config.yaml
model: "image classifier"
dataset: "scattered letters and digits in many colours"
train_examples: 97500
image_size: 32
crop_scale_min: 1
horizontal_flip: false
cutout: 0.25
targets: ["count", "largest"]
num_classes: [6, 36]
arch: "vit"
norm: "layernorm"
norm_position: "pre"
activation: "quick_gelu"
mlp_ratio: 2
head_dim: 32
fused_qkv: true
bias: "all"
qk_norm: true
parallel_block: false
inner_norm: false
moe: "top_k"
num_experts: 16
moe_every: 2
expert_mlp_ratio: 0.5
experts_per_token: 1
shared_expert: false
patch_size: [4, 4]
conv_stem: false
layers: 10
width: 384
positions: "learned"
pooling: "mean"
mixing: "mixup"
loss: "cross_entropy"
residual_init: "zero_last"
optimizer: "adamw"
lr: 0.00076
beta1: 0.9
beta2: 0.999
eps: 1e-08
grad_clip: 0.5
steps: 16500
batch_size: 256
epochs: 43.3
lr_schedule: "cosine"
final_lr_fraction: 0.05
warmup_steps: 820
weight_decay: 0.4
Rows from block 5 of a small image classifier, named by matrix and row number. Rows with one number within an expert belong to one neuron, the router's apart. Each number is 128 + 32 x the weight over its row's rms, rounded and kept within 0 to 255. All counts start at 0. Numbers have three digits each.
Before each expert's rows are labels from the 100 images, of 14848, where the router gives the expert most weight on average: "patch colour" is the nearest of a few named colours to the mean colour under the peak. Only what is clearly more common there than usual is listed. The data: scattered letters and digits in many colours.
# router: router (model.blocks.5.mlp.router.weight, 16x384), inputs 192-287
# up: expert up (model.blocks.5.mlp.up, 16x192x384), inputs 192-287
# down: expert down (model.blocks.5.mlp.down, 16x384x192, transposed), outputs 192-287

# expert 0
patch colour: black
router.0:155135139112111106126083148146143129078127130151084156096118093137128119137120152135171142163179126165055135091112160120131110155104148142145174198091085066148118152153176143125159174078089123110084091091146120133215120108099102109156102140187149110171098141101111124061082130166155120136
up.0:115151133117161144077131144141154131088086097152121108053080140107146157190057132115096111101117122134185141150195133110117129145101129132117142096144156153105157116110119111092130129071172114195117106142160113126079148086150133128153097108122123127137128179132157154170124110094222145093
down.0:174099162150102151154129117069171123094125150057143161128127094081090141110124150150126129109127134125126137149105149199128168136121097097141104159162110132114147156135128120103095163150148142091113131165089174113211156144118114121128094158164107136165138167163065141141137173161117085128
up.1:110089137126130094072183095093165108186140112169145158180109133134107151122205180127113146058153154139153166159131205107139137093098160176083114142103157129101129109125087175105107169144159160105135166092141090098145120148124121110112096129149156125125121171127163158155082165140185117167
down.1:147134125151108109135093181075182155118066132075179120131157096221143117115133091172121165167117142143076207153085129218144178097162127102110103177102118187117085140106104129122070211146112157086165102113074145103149098111079151123156110156126146104157130130072155113100063182149124114137
up.2:156104087210138108121090117080114156133152135118150101129163101113159108151128151106138195142115127098099131154177074143135130099163056149118104117159098129107096154208067132108126118118166161109102180112181168072135162171131145112144134113153106147072120159088164121164097117088129152113
down.2:116112099133150113110141125145100106149104099109111134069162088141104077143110171122114141157155148138130136117193179073115166134056136149114136128122093038136060170151155078085123144122080171162106122090149139151103213147136153123071117131115115158058129158158111150118090103147138110091
up.3:126132100193133122074130127144152125155138088140168171119124111151092181095121118156102141089124125104179150090139162116098113097158135194091077163109140112063156112091053151074157166124150175167162179058153130119089160128128078126145140127173194095138111190143165164105156159126172110194
down.3:137108082100145106110099112099175158152070212098150088123149188171117121158128049056083130131126129136093151107112089160128140098130143158117141114153165206107099162125071146162121149065163146108137141126100177099217144123116127116106107159139136111133170168135128127072138134126154122124
up.4:176094135174114121130153053099151147148149081146057160190133103072076139136116137129103129100170124142161163120118124119136097101131200153096140186141123110072072101155138154161141148153136126205062132149136127149133148099165155114195148119154172120168104113136113143141149176104132144151
down.4:100189157125126101083101130061114103146156127150088121180138130152122123142113103109112162133168165160094125142165174127168116073109150155142178114109190197118079163134133119132120190122127144154081071118122163052171104161144164035087159145161074106164118187210121138174102122108120127151
up.5:154172107165150151084207069085173110097072143122176147111086178154101127104139151149162161140091125185132129146132170096140170075143121115107145164154089098113155122163073155139142144121131136166127156139097141077140209153138120086113161136143072099177106116162101120214053096109154136114
down.5:112200161151144132181123127108120093205133091042151119128177040144122126136111202122133123190140131122133135108088125124143180120099130099149156067167174119176116105087172112075148149123144173150143082159152130137091122155117100135129126142113181134157148136166145080121072141146105135161
up.6:069130088173209081089139124065186142117102138158085143136097137123093143128095153100154106187163185140217143135140100156136159121078100144104175166119121134125117217157169077087129079126100110110057124162123131044154171146128171106149146156177161165079113118097102155170079146112162129121
down.6:139110164172112169123156155114148104111132080087154101096187090124103080158122193182178122162183124182108166121136157153164185147097072140131108088148145075138112084088044113098127174083151137131141112137086132179111137172150132082075095137104082149111120155134176108135129148148147113111
up.7:091187074207156130108153120073177149138090153146097142132114191091097155141093114147132129172136110159187153131138143116141184101098112142112160151182131154139159139136090070126146098129149144164110110151090143064113187123121110085065149127142122145141091122092119188177077087096132124111
down.7:121150148142117099139133134127127130125128070109088087140123093104083105224109178147150107182156133158126121117145159102141174177064082111130124096138208096188112104104079076073151129069190148099149104138160136136165148118123124107056043148129122140122156140147137110141090186145138143114
up.8:098167115139116081106108090108092120132139140149100090121128141175148121124136161074053132129093105086091133148109182097132096086177122137145117096131129166157093097132181141081155135137135107117195111110140155084072078134157089119078127098157176137096150113097174193159092117132135223132
down.8:131078136180148134083159166072142108104118159095090123140141114091097096113143158147155101144136166106091184148150111144114166160107091119104083195110106076139096158118117087100119175082097118136132101108093116141137091134138139142131133135140090203163177203150148123173116121155114148128
up.9:095149098181090126075156111139174112133161094171150136163065138119120140097118100157133105125128171153196137096127194074110129123144138183113177129122118120068155140115114120094146114112154125158092138128150112072081141079166086110088199116178166096150113135122166151137089111055190147119
down.9:161097112117133139103090097101088137112121110115117139150160107143098118182107123114065118142129141133121121152148153157151155131107145156189184082139164184100104156125075124102137157113143181169105063111095182126193098121118138120114095153110137099120138199129091122089141125158193169130
up.10:189194103176079113125132095128125065133121154130107126112130198051072096081111076155128098135135157112126073134181174084131141121127108120138138132129100106149184090163166114088158103104170148141092128149102205091172219151138131076111130066092070129116151105166121086115156111098089157140
down.10:129122098150164119138177135170147100130130124122110127122060128130095131145202146097124075182114077189141055104125106130118175176075124138169117105212169115130122057125133129106171107133151129168117134185209160188116139115158121144125142137093123111145099098164109051152123162096151138101
up.11:167155104184079168142111123118114142120138109090147143167182099159083132097114125083112126162136186125145120128154119129104153149109104107140143124149075105116152113177140136087153138100129168186064170111137228125156163172131172094166159121097105181078166077102133120116129089130047121183
down.11:097100112108167060095143084139120116148122160163079165145081110173131134091197096108084120089115115134131125170126125111106069111131140148144173098201123185114091103154206106145142112138134083115118091155167195124124145167135177133197157139058169109129094134152148051134103094138141145126
up.12:085101152103201113159126154106082137113169233121138109117119217126123088076148110059108090075107078144127152155099184080104121190142094096126146103114099140160126078153111083108117068100111063127157078084135092154136106073168107123086112142066129109100125154117099088141158144115129201101
down.12:120105126159089101104118185165088184094130101144153142074130087049166157145064187120114114133072104073127080143101116133092166141195103109123117151109131078127202087133148151136113102133148068093127148110192141147197061090110090183144167148175099147101157131101138201216162126174150156095
up.13:106090093073175073151093140128150110108113109135094078090159147177149135101136093121133150153153120164146168149206079149127146133132113126079116138129132130116077144119156143102116199145133112128166128129197076144134124140128202150152130138140149193127126210122114120145142179111167153082
down.13:111117197118170172110087147123154117122117144130143134110119117117147155124066128128169113069162047129087124159073134156128168161125123111137088146090097130156136152138110094170140153144098185076118105136117100134148127095121138124126100109166111088120087172089126130109082168147180110124
up.14:205161160134094126104099137101119115146131160088154097124186107168097092114116071092113169162143106105073148095167137109147222108125061183121146123179114154139127143157077131157143173078126123212169196081118127135173171132098211086187124135087106106139135130095151139122093129146104094180
down.14:058122051101127117099072122141138124107155167184075106089162125123147179102129086133102121119133121148174116153143139129172142144166118100106118061196101183079159072124168134128151071123119120129133132187150125099061146128065130162100206142108176166097104097133150142118092118125124125137
up.15:169036118120142064097090130123100170133173129159166148141125135088143118152166163043130073079117109076123159172089209099122141169157147087120135091129115118155176130174132134131116058098140095096091081093121100126151079036122119212103100128102132153057144152117122137106144102161166131122
down.15:091081136176087086079132187131108204117082144119181137114102114125135158144088103155070133115103104070126135102069133148122141120158119108139167165083112146087168140120157076176071153123136124078141135067145144124186083084110124178154125143129092116121160158072121179182159118159094097122

# expert 7
patch colour: black
router.7:143100142106083116163084143142187131102112159143087131089131105095133107140128202145157116200151166138087132123154137116159098162108132151107156175140082073158109176148163108154201168084102131127077040085138116129176103126070100115127114121178094127136069161152116125093119159147162088135
up.0:062110108182146094109155098149113126117141122138103148133165148167116107151131104101131161118130099088169137125117143074104118133108123108129138087128142124147087111115117143139109106147133129158141152138177131073098125084183149101125190136114154110126178101131106124132138088142075153086
down.0:141149109128172118145163108112128103155115112160114124145117109142162123149229147109166117093111104133105110166139130119092121115116179160166145155135154101094133169103147145118145179125178089161108130128090096146116094152151101175136090093128063118106085129119187118138164099120141144068
up.1:110109093195118057078135063098100153107117135104141120140149172119107151132107063114102121075104181120193119151090149082113162132114161126120150091123176149126175122114051096154135068104049088114156133129116091082150145106158114117101164095156149098159156117108161127118115144132150165139
down.1:172151145095100136149074155116097122101098069137127127050152133103133151140098139120163150134142128096137085129118113130128152156114096149174160121089169099076119141101113186168149115142139081055110141121116074147143103150134083155132145123121116115089140123149126080154207144142125090116
up.2:120162090084126167087111126155095162169168145076154129166088060139080118129123130108043170082139142110127088134124074107164145125140116162173099107099120144099098167118129121113048142177156136125150152201140153066109127104154100117126161093211143099171106149072135191148125094148122168127
down.2:161119168099088168158107142095086111112117160141089152070138122056170141148119149151217119186142161135153136127128113098116123153049108118115146084194155108123227119174114181184175063125112069129095151105114091184171136163121165165080135127074143127081169112142115081108126135131107145075
up.3:169117114148149111159111101124088048069127082158144115131154114103107109088137118139116098148097150108113145075114154126121105149094171126141178131146094117109177175117176144122138153145144093184070097166119164176119132163182133132139132082109079061139130108195101111076168093127083114146
down.3:096160158158171147114132113169136121168083165092166133119087200158135079099118098074131098089154134160112133094140104116087103185136119157132086152099103065166108147086120132157136131109147109138178162071157085161130122143147134102167115085128061083098132164108140115125150097127147090053
up.4:155131129152147079137152100058139112090136121176080144117168133128106126105164136160133125146139115122098127127132114111108130092130189109139208102161103091128143110135152146110136122147212137171129119138161140120144100132166112087136121093092096060194145137231075134112121091126119140090
down.4:077173109180112155091140130160129154164116125122165085150181146125147109117129031080108120102075154149088080105105125127076155216138141141104120156173155105146099178107137099160119185101140114081176125115174127164100144111142162198123111125117076098130123154086111157189156075176101104093
up.5:098047150189145135093126133167112119104138063137158103180114102145117124082056122090106159104108195054128114148088161131083106161099089123147133122098122129109113143112105145122119132154092089170109129145129122165159096144161155170196110117170181082083132099087121143116138093168166134113
down.5:150134116127128078086125103112127148132118110139064103097118134149099108132139155065130135117151132167124119142124103092106089099140181172127172120109150041055148063103125159139221097087184053173076131122120155122127074092169126104098147103126176122125123165140181124136185172128209182045
up.6:092091135167121133116078065123095150170104132148173128140118156119105174162127087118134104101125125101117121101108137076130097130174138131189142087117134115130147123090190131162128131083067137092205138107105111123123140111175115070109108084114136120135132143146144126111175098141077133086
down.6:135133101119158085101077148147135125170184145126091157052149124118142103136104148139153147155137104079184075139142138101110122145148118179118090144118182081123152111174131149156121049174103077136074116119111079145139136137153124175145191103181135103088129117143137124119146146111134119124
up.7:137123143174137126200103089050088080089164092143157143125167128145146133134139140161145102122134102102121118118096164111108087126135169125150205105181113128135149133113081125072138121176123159203114109116107132136123105131146098091103134128109118073184159132196102091052097124158128156116
down.7:085150135176162158109154113126158151209089137117172139155172161155119131132131067133114103044128162153107161152146105130116147176109102144129078142109149122140125174128166097122155127098119157107171142087174124169138178155159157115115041078109062080113113154101140159152149088116087106081
up.8:095104139128090127126140100166096107180129121099123155138151138139100145103133109091085145115122120130139157071104141115186165101150066128185146162101099175114115076095163163127107106119111117157160168151121165098100218111169129108133134072086143135132122055125151132173073117120070163127
down.8:124114125100210131136124110169146156155150131114135194097102058134167146205168170148201116156104156081165099158134166098049127125103123171109109101166183136179228165121068161161156090152164142165094081196124113120109123118152151140121218113121125113149074115108124095163136114106166182144
up.9:098169102179166103143093131075132121095146165107100139128217123127133126146148083075104147120174128084162173159140137107159126149134117128128115085206143141135081143106073101135142156134150141142194144118139109099127091126143154108157140104119123114211149143114132122129106105128090158137
down.9:110090087163141132103167179164170139124135153162122163095153140126134127144171121115109110085068117177069128151088111131089143165161158124119116155126129161112096226137183120169132123112100106099120126116181120171116065104129151177152088127109063134066136191108126126142149087146124081095
up.10:081107106141152107085094108129108129106157123109137095149145121186096171107128048096095092132120106100180068110123142079143140101171144116152125073136159147123127101094130169165103153134141091109180188149152114147107083101200103137155137075126188060166198119148165180096120118098136184128
down.10:115154112168113104090079109131145158097126090177094143082135155096151130177155123127165148135163132100141099120121115111103109119152109196149154122087152094042129166191115122188159069142121100108041138117098117089136096164154140117112143129097122137092148117143153111123208098148086115102
up.11:114084130104112105102065107114134146106126169122096124143147102118142111132140101112063115048079158091166161193154207103127146111161167142089077139127127125137227108155040123120131093116071113132171128162171125135149192121150099124067143088151123125044119156116170130189144120157153175076
down.11:173189120065112125120077095114100099080081107109126131091108126077137125131129182140118133093141150108141107103117086142133156149143132148161114055108171146098161111109108177139117127180145091131190124203133094113089122166146141139159140134150138145162144108107126103164171157108135121109
up.12:123121088108138091091123140168055089136194155175104121146087145094144079078120075065139064086111092139183164146147111076144113142134185113140117103140128129131154061117147131089113169094092085155109145127182111140114124065148086171105159090119114122088166116154154137143177089105093148042
down.12:189108111113127133162079062125108098049086046096120113053148137133103111143180133155120144150126191115109085138130087146115133106146088184154107054083093115118149134162120169123175054191112106190095126169091152133107120176156181093152101130100155146085160168176116102100199129134173163086
up.13:083103166129078142168101102132132117141130119072132097119166112121082154051087127094080160079148137138157138149115177116140107140040036105141097107065104077074158145074153162118152134149095117126162169118074132183110081135170085112114128079145202088153122120131106140091163119121131137127
down.13:181166147094113168121130083198129140178144144109117171059109139133090048180116170118134092119095133128115116176105070120081109146132139165153098101124160058142180099137171127146165074144118122125135112191155129136138141170147124153159163109129133131082116126098151117140156163127164159098
up.14:124112129142111131133100182092110118154111112096092064192135111172093150078114101128063159119165106150130109151140145110119132140100135103161130129089130106119083111089151070083119135121120090104161103032108090180137080110222109076068093100107166100079130193109147183110164167146183188090
down.14:161111145145120147170100075119146181122136079146126142154104101167161099112186105112141126134109184135097107190145089161071054154127109191170111125094111119150120158130095187121154095175098083141088110129097146122115135165181134078088161107127119105093092106110158096117141158122152147165
up.15:069125083164112091078145102125076203126144104137099112144135146167156127148153071119103128180131139063107136142099117113148128150145158106163150090158168149119075136124124105058078121144074138168103121130150111084158086143160150157123108151147170090104151070090134151111156130119153209153
down.15:137134118145118194097075135126111081178172146146139096199122071148134066183115096109132150147208151145180101092142157086140154151104099163115070135131152114095094130154155094169143130131115111124062135131149093084116158126147097135120143141118086133128122105116168151134067079110111122140

# expert 11
patch colour: brown
router.11:110112146182193085140182110132132127117170106102129157154115151101135107120145126158142099159110171105108083070127168134128146075128151128163167151113078125117123117150142121172102158165100137115122070188155107087082153092212104125164148122097147099160160088124098134190139115116117133171
up.0:161103117161066112146107142141089105098119054122147127094077142075137106116101137153108104105154154144148144128170132085123085130078097125155152133094118090162115124095181087093143130136054096154134123157122159145113150137212157134070090083088146173097110139205131103140144106100120119127
down.0:115174153143100137100125160166151164143087121135120175098117137111169199120158166159126090102099105135208168132099134139167117168108174117100125140135131097100179140131142117064116152131136141145162150126178121125116081150096115192115130122165152157116120049134108188121116114079077095169
up.1:153140097164149107117150069105167116147121182156144105150172191232152154109121047136117139120094111219076162125175163117125171128141177140133148089173136176127106119137080098106110218123143152116163146091172114123140180126126125093108081170099101137121146128071129200110091153147124145092
down.1:157051152103191144129144169143134123127192160129194113126120149168130060101185132156121127125098106134146145106095108118124155127137165144130085143077106071116126128094137158104115158143166171148126110166162117113074093196111089154178156134105105142143126055148148189098119147139132122188
up.2:137130126085199050095166184104082114116110066159131046159093104100101174182163132102107107208084128102088117136109105127119166114153154093127191098173147167112171115118160064129140097124154083069113129166152143130105102160107181193160113121124163125143100106153160157195115122109151122140
down.2:128070082122155175190130096084140139160203112148135154101142139169147087139104130131139097173073135114073105146100114138092114068187158127132161091126143188144101155174092127150104133153125160117070081156114170114119112087119143076112139139161135124112166138088129081173177145139144174130
up.3:178147112087070122138079121093081114115112136145161127122109093140166101154148122105111190121144141088092204101132116118178078098131136122103143108155124131170101123083087181124113143111099119137115156092120120122126146131149151138167073115117156120127082100181181108093124112136156155116
down.3:149108094069130110105092139067105097097153119170123125150129093131150143108152092130055161174128236136075182116117108153175148101166172098125159109116121184112117109072142192129129142119088141094087067148086132094122128112100127129112136127164165109156120136151177143125098083167155136158
up.4:170135137177063151144114090149157098065150121131134124133217102150149116099133157143143171100110164114112094122111167096123132118082136132122147133152133121135140109120051154140127126094161165135177234120149157126085141152133170150132121128108089138135104075145121196113064126191139141071
down.4:171132136127183100115133115137141167111175130117116098156142109185117118138158141141107117114074092167100169161142164096154097060094189139157112146048158117133072134154104130064135174116123173125141121137125155106104117216146123106099122116115111128150086042152145180095086156074140164136
up.5:132133142127176116053148171164105111106127161175116143086126172103196150146152126092133141166142166101101163102108085105190128139171143115095125084188171170083119141123117111175107151113124101140160191171190119108064129170132158193119175133116143125165176119156158141178163121095138116111
down.5:109092140118094200165107186167131092129130146116167127118143117114110089124081116108161117108106137134110083121110146116063165181136105132132115152092093067163126090117142116136112100153121150075162103117100139174115156068122099122124128137102134125109141144097088136123166129222130133119
up.6:131148119118126116052145093132109112098081160133092071143121155132109103195174085135109146095182176148121177147137180083164100112099153129087163098128187141129137176151121106112162119079130071126083130053126146108184090137100200125074106162137133139064125177140161145122089172105147129139
down.6:132133094096142093113121102132116160104113110188096105181097127130140139140143052097075141149139154115093136131102176112151055082144169113172209077146151182086131109143120138124134138071092120108087065100122170074192097147113158112133105132194109116159111117133137105104124129109134150164
up.7:104125105136188120077109128164107184103075118139161101104127084142123128181124150083110192072164058096144144115124155116123089128054139148150112124090174133133129148059108132149136135086148103158140167079102083104150067157147180112130088099190069158110116161121210095096071130116144173144
down.7:140076099166149099095194147120131148137150095173140156157141122167103170155154103114076140135105164140141113101081149138167165069148170120124176155124196166117113111147158103158093154117081123077101088096117192106191106129142151129135166131164119138145133103131136121147142074105082105178
up.8:155138094161120121110118069074136176129099160130124110140173160198153115151134082120124178112131122203082160146147179100138074133091177161130143098114128144111110165135086132083116216115106147159144150102137122084141127144116146078104101152123120163113092146095139127046078169146133145112
down.8:094079131128168080120169196183114082152168146150146135108121173084148098139191128120110051155097132142139119095068102091125161114166129129112144117124105102063164090117186119134111075126206102098132098178177129093075092159075098181115176153075104161153109101160137107167161069132124113171
up.9:102109138165143026046112165151099110143135151156152150163109132151120131184183116087086167118182177076151144094148154138204171099126091138140109115155119151135114089207125117140130134136112135129144126145166126077129186140116176086176138111081164149102161135065163112140092113091132096157
down.9:107105156160113160155100196164123070125140109116166185085114113080157104113099146114148097167142097139130104079089112125114154151161105122146160140161083074127146102088158146166105103150103125080126104140180093134111150073117112192126115124107134146149167121116089124133124096160111067080
up.10:113097108155139079099136136183112114136048144157150090047124151113118175122106095100121171088186101071094118152127106122160123160088116055112130148112138117159074126110166128108155121074131125097158168103075097109150076159137185124119115108155119077179137154118181129067156113151184135087
down.10:102136111185143103059175171106138139151087108166104107136135214141120178164148098120105133130166126162150102157124129131159184138154127115130076140139200150056137128149155086145110125102151100045143129078138176092120117090116138130088137139157064122130163132113145154196125135117109103172
up.11:128155089144159116126150065103184103122117191130108117124136179123160150092114045140123122127089129230099195117170145082131128138106151130135130101177127154092159113084103107128124238102131116104145139140122100132109192127167141112092121136097095145139070106102147186073112160117124130070
down.11:171086168110149158133139172146120164124151137148157136130135140142112093105195153194126118096089067130158148145131126132136161139145195140129118152100116084096144131108136130077108138126170181137167095141169123099089092173107093127155143132148097122116129075161144219148128117150111153185
up.12:153092122106132149145125139106104111073119184129112138120113151126152156105159143092117108100113117175076145167097165076157109201148172077084105121104101111150093147150146119115147138026089126101156149060146164141142099118109084151126104144121116102062167124198116127109165123202149133039
down.12:088095135057119177144104137126109156083128145135181162108103069132143088142126143127153164139140145119137136139083092170096129146111084131164096077162093085189194149136124131168077103142109111103176119132117117214137150067137126127098117106097109123123114180067072118114142116167110065095
up.13:070107169116131111124124137135105113156136112154083131082155137150194137183084141093121088197094159093083103107100123107142185139163178056054229076160152184168127073142139118150111120121140154132109078177175138092069188131048142155125126168148147149141146117119133148144117145195207187099
down.13:102204119101148116137140075185100112183161168115132128114122171138118099150128124106121134104140056122078130153173177091146128123119148151131105108130075158167173146133146112079138072104108151128155090124138156123106140048176168112079084080098151127087146177111194104160128131095153192070
up.14:167104131181065130134121122158136162082139095129118116156182073091146129165054140081141176083198153110106120126139143120167130144092140075080131104090091077092089148160132120142138118106084153160140126156178136095119114102164175137135120111127103190150132111121114166147096086139166125133
down.14:157196132166138118112163104113177177098071136103157099162144149164130132098131116155116174090122082146088176154170184137153134118088147146154107135063118129098106163153096132055124182104103140092173162068095127133139123156167165082049072084133088084162088143100119140107114157086111137126
up.15:167130095120136110116136119166148140102144119133147080110165153121142145120112124102128118079051142138091106162161149085132107157120158128136151137149135123131145074122122100135119136106116098093203177111194129149137108190157200157127149129128090189110103120141142187140072091134165170092
down.15:120083147144148172126180132093165168112147110114119171156124075159082134164162176173120154104109154153166150153113167115123099089090171139139117130126166094107076186168104145128127151128147165162120147109128168150127143148163152123111168100139177133104128061130104155139116116061126163064

# expert 3
patch colour: pink
router.3:118133075155160079111143145118116129116077168093131138127079151094165140102133054119130078147131080081193071121107133147162144173116125124109150127170138156096130097139120106071122095103175089113176084165075119013120084096117119156127093132099164160120068143099113100151159114141180133125
up.0:100123104127153111072137164129106110101103206146134100125114201160136113147104072114130154095144153061122195084123199095152209117154122143051167106136128168140139141082106113098098146068153163116178094095135091044088109080110151093089108147101145120149161139090154176080103113165152152154
down.0:181187137055078100151105115181130112153124129188103139115160133111112123138178197129145155095150162137129211112176128090214122083118127057121082108106139142116133112149174129139154154112064183155097153147183157097144205140089138119095164142159076143112203093180126105103123191109102112163
up.1:186080142136035072118108169129124137164167064111084074179127091136155099130151136133129188082153144129104115147174127128128098088132119128125120164076111092071126126152147205121145121142108091130108123072190142109126110130127133144110111093161109125100124160145151110166069128140160102163
down.1:086146151104121200187139153086176128155133108119162135131115123088064173161072196112118174135161202120172144143101091147149157094131116097138134105166163133132124128089165125174083133144071117121086131172110093187149151082150119135109134118168121104142206150115106109173121110079094119156
up.2:107106125100091146119105162106177113122098135079126073122170117110136174069131096102149138078126142090119165127150106156112136135120109158107090180098134141126125169130157173135161120072112086103164105139140174159133098105160137168180092107144168114106117207174155180183106155134197133093
down.2:096097165145253133105111152140126119091081179090149155170124114125150136146125140113106118181102119158100161154131090156117157144117110120140089111114110166141105112056133184197120174110117169060158134183081083152112095187188185124159123075082123098162128147117179086169103116095138146177
up.3:104126122155159127126093167118114139139147091110125109144180077177125094157108118128109137190083119137174081105121082153097175077174151145149098121128133137162140098131188159136120150194121135154105146167139152101123120138179080104164157080189103135089176127142125115198086124127116133202
down.3:145075142139143162157108154118063131111225025126100137116106119110153138123133198097112161152120144113126120184118067129115132136172131125171195175091104105131137098098210178148114087149058107137057111159138173114130077097127108119134179126147159110166158085159094208178113104162161129178
up.4:176083123158123111121149122109122110104150061109116167167156087180132122165164137173068125104114160173137115131134134134121142116115201120130145077147145093117177097129104176111105109154168126109088142118153169150090136133149107131115181142131099100110147124159102170161135145141160165110
down.4:137070146137123105117113162122094136108159061104109148153096064124147108165174190151126143156153152148179113192110070145076121132124164149197111163096133094123152099084145216153125071148130077139081142161131134119112047120158116150127185075127098105177124091154138168178107155114168120166
up.5:133087168103120107146139151127114142153113092085141060123116118139150130145112143145116112052082143148095133133149135094131137104142129143167176084101167128179123113086192149156107121138142123116127112149139182127135112122154120131095124116139111107159169144229140071183148188123174146097
down.5:083127187160160123153093145079074097162159116059139090128139139154091092143090154126088107148144115121144096173113070157103148134183175169166140166087119090170128076134147158137098106175148090123116125146104119180149082085198096109165151082164119101194148195135127101175122096161164136142
up.6:201118131124054137087111116143094123159094149099146127088145153100099124095151095091133123059050145090121197124060136147166066146151168097137133093123100108139177152119186175124150134097103121182132162107171169132164106166111106132092117141143136093086125117119113174143184161121115140100
down.6:146144164121161128112104178110124120147188157057084153129141109126110085141127149119146144159133106139111116153115113093070117084140168161128137198093081099179128134145125142119137092159219100144088100133122144123114041176184090055185200098118123131151103190159111062157104125137175158102
up.7:146085151162133127116133183126074120172119090118121131193093122150137146119183156113118147069099147140159094172146149132172083145135165128103113113154129126127116095128127148108102102158142117120139150089108135000120098140081113120141144140125176112179109149139130077174178137189111132160
down.7:113173106104101121114130085129176087127053178123161134055116139128123132114118100118166126111118126129089178106170192129152097165091090129114137091161114142128132178144069111127113170104113135124162122104120116150138158139109155144108046155116103153122127117085124108083125099077054128075
up.8:177088180139033159084095157108119172139095094131157067173162107105128101148086116118110158094182185061120150159143129177148133159122132114132094121146133073112155185143107122096127143098093089219138087077123130161165103098117134097142100122163112110080104139116146205170125165123188138126
down.8:145098158133192078073101137121078173095090168115153109175111147117153118195122099069117149100094149089064117153135122130069130107157136125134093154046080114121144125123128142176147102108154122042137132106123122120127116193171157105125147071141099058105132118121168112132135166155181163164
up.9:120150099108111132135098074126097159174189134170107093106087109192110118126176133101061121072085056140142152107165121090154092100151135161111120092131122145142104089159197145113180109113138127181102172091169139101098141152124093121074139113180101125147167089121153171158102147132060155148
down.9:167071131191133180156174099057100137121153091080125122090121154099093151098136090143143133113146143096144148135125091135119116122146173169150173124138116084139149123152088155114134105130165077211101171113048103139152101072127127130122120084128098090104131178133122184156164053111114127106
up.10:117118140085148084179139141096150117118183082136090078120109085094132130139137194168151102105132096192133081150154120121139149097158143092156126135103124137170052104104146131201139110207151124108122089141133110219144111085201103106122177106108157125134165128224118086127119106105126125142
down.10:167073159169127090143125123105104110189172078090150148161132101142114107092143145119139111118098151138138033156146117112080122132130140180136127193083104083137132085114118203159127089184197055154088149109115118132105106132156067143167167098133133093164077130174151101151151121180187140142
up.11:158104142096097096118118155142137106126099136114131136160098101114141145093158132135165121088101102084152140095194162127161118123124105134032097160144132103157121178132155141131112135143094161162133187103158161069218173113120151123128107128098120126025117182196147123113134131115130115070
down.11:036115112123176086088170104135124143107110168141134186123108100180163104124142060144133096216091095114092070120121145164096119113155105125159191149142121153098114114134076128163085161166159112078103102188109108113098107146151134174139091134103162128146111083080159132133142106138122171118
up.12:126132165113127062145123104114106094123130090117117134136111096178137111146174145171128115074126156165124127157157144109141117104123136131142153119098124113151117111108129163134152126173149136112117130104141134166102147107162103117079165112127151071149174150197138112129126174157145154142
down.12:138079152168145098140127144108083137129167062096107143153130087145143101142166194121133164136135178128157089192099065129072109116140159164187136158092097098119174071085128207158120047177160076152068139178124143130082072122174130137139217084130118102168129132135133128181124118138173148163
up.13:111113162070106193106071162177145133143107122091181111165204089118161154113110115069106162141132140062091131118094161163105151139096111098135076124137148136121145196083136167164126134103082121173188121110130185194109105097124178150193079149134119129110096160137117183169123150161177113124
down.13:124117134133187115114032126146099136121095151079156097185100109168144077137118105122058175172148125135100130089144126127079157152145104160146086118114113114126092102078095152164144138103144128111193135143129088133099103140180104097143122068095177069173089143122178110107104156145200161090
up.14:139119094161122107128144224162083136153136161104146138156121206125145093120114041130157147115142132102189120070121119134117167146146102174117150133143081141131181045099118132072054105086199092143169127114127085035072140067098101127102118110077119127157119135100127130116151117185165104165
down.14:203168106060032095111113064169120137131110135185081133102146129142136143135154140137102161119116140134083173107160186066207096070089148086086100110131172155110099171192119113128165157118090149172099092110198175061187183145084150139110122167167096170059123082169148094080109206142117146130
up.15:153098148104141135158121102124108107206097049097106193124106091151111155126194171137140120119090128107153109159145093143145036146071116166103118175138131102162127154141128155116124113194106131133123178115120166098164151184132147128188098123136155095102086193141131069125166117159125133089
down.15:059153108128102114136144095136128124128075148127137178104130143144160118088143068164143095188144093124138108105126147156136091194139102140137154133164122144125122150142105108117084116142091125098159110172070125094079135118110117174138049160094168130137068089118119164121122120152104118137